python train.py --arch="mlp" --model="image classifier" --dataset="cartoon faces" --train_examples=203450 --image_size=24 --crop_scale_min=0.8 --horizontal_flip=false --rotation_deg=5 --color_jitter=0.2 --cutout=0.4 --targets=["expression", "hat"] --num_classes=[8, 5] --layers=10 --norm="layernorm" --norm_position="pre" --activation="gelu" --mlp_ratio=4 --layer_scale_init=1.0 --dropout=0.05 --inner_norm=false --width=384 --loss="cross_entropy" --head_dropout=0.2 --init="lecun_normal" --residual_init="none" --optimizer="muon" --muon_scale="match_rms_adamw" --lr=0.005 --momentum=0.98 --nesterov=true --orthogonalizer="newton_schulz_5" --adamw_lr_other_params=0.00087 --grad_clip=3.0 --sam_rho=0.05 --steps=40000 --batch_size=128 --epochs=25.2 --lr_schedule="cosine" --final_lr_fraction=0 --warmup_steps=800 --weight_decay=0.01 --adamw_weight_decay_other_params=0.05
Rows from block 6 of a small image classifier, named by matrix and row number. Rows with one number belong to one neuron. Each number is 500 + 40 x the weight over its row's rms, rounded and kept within 0 to 999. All counts start at 0. Numbers have three digits each.
After each neuron's rows are labels from the 100 images, of 14976, where the neuron reaches its highest value: "strongest on" is what is common among them. Only what is clearly more common there than usual is listed. The data: cartoon faces.
# fc1: MLP up (model.blocks.6.mlp.fc1.weight, 1536x384), inputs 288-383
# fc2: MLP down (model.blocks.6.mlp.fc2.weight, 384x1536, transposed), outputs 288-383

fc1.450:491473565467435503425556543533431465549535478503472547499488522562502594541508502474529530480458439494459495483508512516488478423494460482496513461507541500529544485534574471472538544509419469551436487492485499462486524448510499541524512451527517484510491488512417494491510524553533417513
fc2.450:581482505534555542561528463519536488467503520468430496555433504531510483513525428541543456565485543529489461545476556520596533489489504543519512561448423505525465416507510501450479497451495520540531469473493512479519531503520534482474439573526462473518531512429597483484489465493508650501
strongest on: surprised; crown; sunglasses

fc1.328:525477532475480516540499489536414504509511453478384548506469528524526478480539528538528527519532605526543575496516460498467463451466500591548538504537494502461462513492534434423488501420475504428457566463538539509512461557524485496514476416538432512519404494438446548608489472536491561530
fc2.328:547505450480535478526441473529558473519497561516495545529464528521466518417538505463496492447579506466444525428497509462535513481479481458480508495545434505523492462539526522472533412468531480546543472505484488507503537529468478533530514449487555474549505536501532463527463547518487509395
strongest on: sleepy

fc1.740:445470484484516515515476439453429505449520451494560517482547496513566421468505548535447531550547529484471490501495460469509474478449512442539564473474507498516503481467519570513537500574505493537459451447493572527428487532552531489481490482503537532593488598500459480514566535482529495523
fc2.740:507466497495459550424409539531510506507515512524467552549534552475492454505478500431490464468485537555511527472486485412533526517505498510486458452578562466551495537550495547496478482515487535480554507486491435502483490490493484455495558536515546579401510425522485563469549468517536489552
strongest on: hat: no hat; sleepy

fc1.478:537554534449489513463544498497460459565606491498487490482439456503440503507506473543455522487553415466476505467587491511555472517515470496436492563515547484522473549532518523503545414480479417568488484490465441501504555490512453548422549517472582459552495451523482466507586421561557489458
fc2.478:527575573566497514483468464569534517460521497516543417534535536505496442506500502536473492497489442495514510504431480521474539470480518567556492481503457522411511523470525570477420506492449516483438531510515496498527449448467520495489451531520479500504535550503526484464545466519488540468
strongest on: laughing; beard

fc1.256:503516542586368474454530454521483497502526470552500477495446537487511489458482521452447510465442523528489516524504521484505464468442519470425503528502495536476484433471532540403534496528502528538509445505544542485548467428492493524508546469515593502483539533506542505499491505429548495587
fc2.256:470496519501469569495522506514439497479546518475435575537535533500534491489468523561520511512557430425508529550531499529505558494559459491479501503512485497525556527515446506545484481507512454484507556447516486468519565551554498504423458485537439433470550497428505493510509527586431482418
strongest on: laughing; top hat

fc1.627:510509501486425580474523512487623535432457470524527508504516399460535568446533470523502472491529477466500454499535495471488481366452536497550472561581537500510479547499448424504411476477517428515487452469531553399504523593509484570485488441520481526487501499465505554539464574469536474478
fc2.627:519477521558520527475465544536489529523562504492466483507474560483505427525491508436522515462494495430473492542568535458549522514439469411453513493467495538516456520489496491547548568464447528470535502570459585527545489476496566585536487441482527459422515554536467513465475470485527437499
strongest on: surprised; top hat; pointed hat

fc1.702:434478450485421447565451505463568493480456483533518501426448465435502476455500545601533550482505524451492519522503448454502533526503555513525545426426482441530540526494528550513520447456539546524518485469502533522472487451542445414477367521544575532484488514543489502489485472593575561550
fc2.702:442586538508511503549530509511499436512436467482478515562480448516502472476529505534545466471459536445468516525530452488536406505493493504549518494528576507516530564447451500501472466475429490446486499481473525573512463448573493491500464556477513494514485525528508476568447518551477527535
strongest on: laughing; pointed hat

fc1.396:523456507538534461492579415575485493516567507550536538514500450468487446468495504458497494496492506609524556527548553532470505499514584560547472449510497578497494560533496545445483488549462517470422525504490446498569553497540490474507495471455523557442446510514553531526454503529508472482
fc2.396:548465451576483468472486508542501497455482472496514481484484359501517527541430524541520478382452484589554544496495483497489515521462504586473467477546485526541530524495467509501451570493538518508521532518452545509510505531508451469573434493516495503466434543443510480497419487538516455497
strongest on: sad; crown; winking

fc1.734:516542536497439546485518491516466483532458517506597526511458448457497483492468471528444585493454473511510448442539402494529477468527478517466507494440487512486582486512510496420518467478447500524493444554512520511575518484518564504468573469420467537535422514531560488481532497524520480454
fc2.734:505515521466506431529504501482484515477482499529518416453416570490503478456449528499488462489526501541455517512524569417459524478493461485480459478484483481515507480569438616573504547492487406556452470477503551436464464514550506508479569450525541479536525452483519500554447473531458484528
strongest on: laughing; beard

fc1.363:446552486459446469594494475489478485511530468524451497503529458520468530481540492507501476559537531618534404517491537518483477459453478512507542544477543526396453514587490416495504516511549560466533447463528526467486527533503558550570447475505561443554496489390569537417509464506454415520
fc2.363:520489472453599443456479537531460507522566495503493552498543499489498529510514529476499528465485526518509475465485432543520512524471507547492517446516483492535501520511458432561465463498501508532510538436466545489488488502512482527428538463493592561495427588525451476523508539500507520458
strongest on: winking; top hat

fc1.517:506499514562458476549457483466455468495520454499430496469495531480521555467462531524530512501468543515534528516513494491516461527538471491524545460575509502574503431546493493541434557542588449430433552520545478609487467518515474480518455492517549446529497469429477506546492520448483468477
fc2.517:497536531503555527513521567506522451486552508499522527505511548497505395470540521466462473537539534422562494579533510537492498538457488428525484534497469526429521503554530538491486440546479539546448539522524511487475462528498464496556470589498545502413512434498490499531436470484492543500
strongest on: winking; sleepy; cap

fc1.95:547474505549534501550526492502443492502524555425490434546446517533515492534525463487539519475479522554464541521475585583464517483506562535478499443551554527527479530564501475442547496496528532474519418529462534463450528525546433516482544508481463448482528541531455462466477453480484444492
fc2.95:468460522495537520487449528582422502570449470550476586544483488502487487532529480582499546477494477468560526459528486467506500538453549552497509458510571473524570559424473478470446506524483436474454473489485494523552489486547521497483423482486470514532528477434522430539523423526499495462
strongest on: winking; orange face; sleepy

fc1.687:536541513572491495462472383457460488465475548536492504466469596446510490534557531485601502472501534530499487520492560506499494496437461515588434509514577523538458499480477563542466542493472447518497602422558517479536534486519467501449515504482501400432465486446512511479500514482491537464
fc2.687:453475453509479495545515482473525567459538461427529550456543396579505542412500487538462495490485473454423557476489435491489561499484598515483478469542483496504562525487465462520516497578488524462535451453493475543474437615436498451468485476540527485522524511493575439507501519427480490515
strongest on: surprised; top hat; sleepy

fc1.163:481529490521565433552524477405476566485460417448529483516544467554431483510495506532521460498530527447486491553425542526437431509531506563444459570546474455464527489464457465561476528547465533485444446502504506512484496546515522495497530517513539503450595541501480528433561478476518435527
fc2.163:451458539509523515476535483512522422417491515454514440551562548442480494468555527466421509534463508532440546523581473508517519489458414506538538478456505549500463523528495535540463583619541506526488473536503445495476480511538525420502515522441492471510523512507478448446531521550487484452
strongest on: surprised

fc1.349:545516454513475567562457473548511563492500553476518484445549432493545534465513467515568484492498490532411490475451545491506478534590514501512477485489488548452523510502617460493512521530455492558530530469446461499476524463496484517483452432539488563489411474558494485548453518467515507453
fc2.349:539545474467476474449519516488515517517503452499517444480487537385507466484490448444560472392539475521455527504555426421477532506434514513494489565459451484558513508518484483554433533498509432479507489445442494440463501577505546551546513499522508472507521484465524486556508413486455489471
strongest on: laughing

fc1.190:479510463512504511471519475569471524513552599490503512543498452561451488483447533465499506478450509501497543540527530504461513510539443480528489513534527512549499531493535599562441455506512489516481500413482473498582496551544486594501522513557489497499509482485467490464478469450502529444
fc2.190:461535514478510532513581523574511544544491532518509530538570493509434419454533505491504501511500497475481515542519515460479472489489473480469464495467427559454524563480454455470541444501509550510482552474536626453537482426458614505489453462484501508503458458459455519515495582406515486441
strongest on: surprised; a bun

fc1.30:473480526487532543518577498426512476539505483468444496441516497500455516555504504435489519441530550507498520542483481539610534559499475474483486571484548460451396540546539579488509464408513543536467493438549438483496473472577538525487514510487552534477552465483546480473448468588560545499
fc2.30:504567512465492438490499477537455458500510501499471516599485414569593459478482490491509469584408353491474465468456514542476448486480456542500464449475445475486579510421455500444471523450487518460450510488433482484460579524485508518494523418448453447529507521498546509501549495539538484533
strongest on: laughing; sad

fc1.81:555472508601428490523384493451547517460481501452478509524476518498508492517513470483545463512458445539487542528463506551482517563529486485429459582561527497520462489452528474518505503468532492555524487491448521476552470530521486449547426513527513567481436530480527437492488502541447511488
fc2.81:561508415520504510602489471533523486506481489440498534612543559498478518465529489547476497527587433492515526478534457570537518470442509443473556448500511523532502639454433546505508554486536454524511560521497532458548477513473548537501479564481444479519575496514538496529532429453486542540
strongest on: hat: no hat; winking; expression: laughing; a mohawk

fc1.427:519571500584497492454463492459524546468583461517510512556474451521496549514520518497519392445574563476530417453470519487543468473413520486393527486446540498447480558573527512533534514503468509529502575518579416516445483474483533435486452481471483556457489519497508440468531532470460556480
fc2.427:460442470511537424550494493538560506487509547484450563462549556493444459523522443530412514434416506525535522522516498471519463476550506466445444453500557506535480462490459464524485511498475560492486454582432488476581461478528509479500445503475482453437465537536477524510473477467480471468
strongest on: sad; pointed hat

fc1.295:503531537507494484528496458494542514483584393530516492460552479464494552544577531445412438472576468543519546499553527468491488539464516416556439534520548468479425504492477560509522441521554531480553470476560461538533531441434507452506519551500480529493474435460504480531511521455468475556
fc2.295:527484548539497528456521453520519529495446513475519560563577488429522432574509478517528492427465386487497479573477505488549486553468477518531451524566492453502515513512499489503505490445509495516492490488519565544458592499434496578524433478553481529509401506512530514530503456457550520558
strongest on: winking; crown

fc1.334:489489501482488516384507509518455453554503463436465482537563521530544516532549485448478521559432521541512570431559468470477490501513462526453491499511488575493474576491507498467482447444553453568521475525532508497543476491443547477508437474545471525526568567457546500534478492446569446502
fc2.334:460533482509532510530458536440548481545467447582535534511471489467501533584557474531521459444526435593492473511474524543450581496456461545540500479511506447587547521497573447472529524533451465462514497491571519534466516450466390415451623507520475536496476466454541555512466486475538473482
strongest on: sad; pointed hat; top hat

fc1.672:454535502485525458491501505459507497454462475479458533520556489543470476502440474565493459486577428496518548441465486409447530497535482525534488522525486484573496516466496562539482482485480506473476462495553518427482467433449486495443529459529544479521537456465491474473511458413513507427
fc2.672:502500527559513481474520483549472492487491376428578471576427532493522459421515473503513505480476473491538496583531521508517465616530532496493569483521494530489506517588472526418538496517541564573577484496466490456446640546477524441535571509516494453500440461490459561512507503476459489457
strongest on: pointed hat; angry

fc1.433:562569521467544480479423488486480539554459497522494426512455498492549452495514538508487539414493565479450547516515461501505413508520475432455520561528502578460567443460514479463520495451529534417534531569513560498481515472490483439530419378429510479548490542547526552435511507424582517535
fc2.433:501415517499494496521405488501435470509521506502507547559573493499429510515502449450568519569457465466531540492478506388510533528516515500514485542485493521479462526499601498494442466489477524444494517478449480486482463500560499560532569477516495532474522471461467468564475479557506442437
strongest on: hat: no hat; angry

fc1.707:459550461506445508555510477480539547539485495497538447471496451492573551592537541483527504502501513566578523496485524483460548465491514458534586495547544477486517484463571547463520513501477460502463493434482543491512504533497487482495455477431507460559424521482499468497553546430435518472
fc2.707:559457515537407489554528491468582508503492524505434501407522508504492422469570483484515487488504410464468430471495519485600520540529500449514554473577537502498511482473565483530455548494519495459564552561513400499504574500528512516518486451486501525502463503455514447494500563500510501507
strongest on: pointed hat; neutral; crown

fc1.305:582434632508471514484471552553485489545467437577454514528500477499503539484526537439509509434493448471485505521496524564424455486495534534470496511475469511459471544515519454450480497536544528492519495486495467523409513479499482434513516485562511545468452513528487542568473537544501496529
fc2.305:490405642509488507490466512540553477528515435501476539545488482513504564494518542408453538454544497483489543496516523543505504485513472523532527492437531489489474500547474468493498498527588536474512472468520523530473487563522469454531541469546447503491474503491542539546591540512509514527
strongest on: laughing; sunglasses; top hat

fc1.471:444500479486568479468465467497537527490512495474505459469500468446475507475521538523499478535523448474494501426529519461466518619485449525557595397570493547484479466508536445440429471472479505511464471540595416572482488538524524473466548468509554503553505538514453548529489521527518518478
fc2.471:526519514539530525511520545490494545474575545392550485497537543517508533476579473512545480484537446444505520405555545539505448481502501499511435477427448472486557396466514486564505470506585475484491552531487419501471533431582508508507496475540487454488388574545483484418546477489476499514
strongest on: sleepy